From a checkpoint of a small sound classifier.
Model: 13M parameters, log mel input, norm layernorm, activation gelu, num experts 4, patch size [16, 4], layers 12, width 256.
Training: muon at rate 0.026, 15100 steps, batches of 128, held-out accuracy 99%.
Data: trained on babble in 24 made-up languages, each with its own sounds, syllables and stress or tones, from a formant synthesiser, 39062 training examples, 49.5 epochs.
Rows from block 2 of a small sound classifier, named by matrix and row number. Rows with one number belong to one neuron. Each number is 200 + 20 x the weight over its row's rms, rounded and kept within 0 to 999. All counts start at 0. After the name is the row's rms in percent of the matrix's.
After each neuron's rows are labels from the 100 clips, of 14976, where the neuron reaches its highest value: "strongest on" is what is common among them. Only what is clearly more common there than usual is listed. The data: babble in 24 made-up languages, each with its own sounds, syllables and stress or tones, from a formant synthesiser.
# fc1: MLP up (model.blocks.2.mlp.fc1.weight, 1536x256), inputs 86-171
# fc2: MLP down (model.blocks.2.mlp.fc2.weight, 256x1536, transposed), outputs 86-171

fc1.352,143,195,221,186,193,210,219,212,176,200,257,223,194,207,161,167,190,232,190,155,210,211,210,201,190,209,201,211,159,208,196,210,168,211,185,203,203,168,198,207,159,218,200,210,201,220,244,171,229,201,224,221,215,210,208,185,170,189,173,194,199,201,207,198,203,231,199,167,195,228,186,230,197,189,227,185,196,201,204,239,212,178,226,220,197,201,197
fc2.352,140,188,213,245,183,186,173,192,200,200,158,216,219,216,195,191,173,172,185,231,184,202,190,209,206,218,214,210,208,220,189,231,181,167,174,181,200,212,210,215,205,196,192,199,224,173,186,225,154,226,177,188,207,174,210,189,201,218,166,217,203,199,176,208,205,204,221,201,203,174,204,185,228,159,206,198,192,237,214,203,208,219,163,192,196,231,194
strongest on: mains hum

fc1.723,065,178,201,173,221,210,195,206,193,232,225,202,215,221,169,189,173,205,162,203,191,207,198,228,199,208,201,203,184,181,192,187,190,222,195,236,225,170,206,218,217,184,201,215,201,197,201,182,212,207,238,203,222,158,196,231,238,203,199,238,222,195,218,208,201,198,210,160,206,202,145,203,207,189,256,182,201,214,213,186,213,177,213,184,174,186,220
fc2.723,071,204,211,203,156,218,189,183,210,182,217,194,170,211,210,192,175,160,224,205,233,230,170,181,180,216,184,182,196,204,225,216,171,202,184,211,168,229,168,202,185,238,215,265,214,190,190,199,152,176,206,201,196,208,211,243,192,213,164,184,180,203,218,201,207,173,229,221,197,209,225,195,213,175,200,197,198,173,229,198,235,197,225,164,190,204,191
strongest on: mains hum

fc1.488,032,208,206,191,177,204,219,202,213,216,200,209,149,186,208,182,213,197,182,200,234,175,193,233,215,165,247,197,189,230,196,218,192,199,199,209,194,220,206,191,237,224,193,238,169,212,203,227,169,182,220,203,205,229,198,174,171,138,258,168,177,163,140,194,213,223,228,228,160,188,226,192,204,229,187,206,219,154,213,165,192,199,193,221,191,204,205
fc2.488,033,158,178,188,155,202,208,206,212,185,190,230,237,205,198,185,210,185,197,212,182,199,179,201,197,241,174,218,190,209,193,179,190,197,206,212,181,215,199,218,227,151,143,182,215,219,232,234,218,201,172,189,222,199,175,193,165,226,237,198,215,236,182,213,176,216,198,172,237,194,190,193,164,213,229,166,217,171,195,222,236,196,207,232,182,252,194
strongest on: mains hum; thin (high-pass)

fc1.358,136,181,219,199,179,200,190,216,201,203,213,189,214,203,194,204,194,198,177,170,248,230,219,217,199,187,221,219,207,196,181,230,200,198,221,218,247,221,211,194,204,183,226,192,240,213,206,178,215,172,168,217,212,196,188,209,181,188,214,204,217,212,201,207,219,201,211,171,225,196,206,189,198,189,212,211,212,205,229,182,200,210,183,204,233,205,184
fc2.358,132,209,223,209,215,213,191,187,220,190,199,194,247,143,183,214,221,166,182,205,153,161,241,174,226,177,164,161,190,206,183,211,168,212,194,201,220,193,186,199,159,211,195,179,211,212,182,202,208,195,223,209,205,200,197,184,193,193,192,180,189,222,212,205,181,194,186,227,187,192,222,184,172,200,174,172,211,213,199,224,208,207,198,207,219,207,186
strongest on: voice: deep voice

fc1.409,139,251,189,230,185,238,205,194,217,210,216,213,189,175,189,201,176,181,204,184,205,218,204,186,198,156,208,199,229,214,199,151,187,197,195,173,207,192,198,183,174,257,205,184,206,192,214,223,182,205,224,203,210,151,212,182,219,195,247,183,199,212,233,243,196,175,199,216,211,234,185,215,188,207,199,177,212,161,180,193,206,177,222,199,193,234,167
fc2.409,154,210,181,200,179,201,218,188,180,208,222,180,180,206,251,199,175,231,234,213,196,172,205,179,189,208,209,225,205,191,188,218,190,211,213,170,226,188,211,170,198,166,170,204,215,180,223,211,198,183,195,212,226,211,188,218,190,194,250,240,211,205,190,194,223,236,205,212,237,184,208,216,201,215,211,237,170,186,183,192,185,190,210,197,189,157,223
strongest on: mains hum

fc1.240,110,200,221,186,198,195,174,210,193,187,185,197,215,176,208,185,178,201,211,213,197,193,185,195,175,199,202,227,226,183,164,201,211,200,148,165,215,231,249,229,219,197,237,212,212,220,197,160,181,203,234,194,229,219,213,193,180,205,217,175,169,182,185,195,195,226,200,229,193,205,189,191,266,197,216,207,218,211,171,189,218,205,185,194,165,204,195
fc2.240,112,188,254,236,199,209,220,196,184,183,185,234,198,226,207,224,230,196,214,221,197,174,245,217,218,207,185,198,176,188,233,182,174,196,220,215,218,196,215,248,193,171,200,194,195,166,222,203,212,197,179,218,191,204,203,188,197,195,198,198,228,171,197,189,191,195,174,145,209,193,210,208,185,176,184,201,196,206,184,235,192,188,191,218,204,184,199
strongest on: voice: deep voice; mains hum

fc1.680,104,192,193,186,195,179,168,186,178,187,200,201,184,249,182,212,195,199,196,201,192,216,206,196,253,194,188,190,208,167,218,163,172,180,183,217,178,216,228,227,224,216,209,203,210,193,224,195,184,167,217,207,204,207,169,194,236,206,209,237,190,210,170,209,196,174,185,196,187,210,173,208,195,150,218,186,197,189,205,194,201,188,220,186,230,226,188
fc2.680,108,180,228,211,152,213,179,237,227,154,208,192,195,191,198,187,193,180,192,190,176,207,150,208,234,226,186,206,207,185,180,225,182,200,221,190,198,178,168,212,191,190,206,212,221,195,206,213,209,188,223,198,220,217,196,205,211,207,192,185,200,219,230,194,210,211,179,220,247,224,218,195,216,219,206,203,193,225,180,180,227,180,199,194,199,188,149
strongest on: mains hum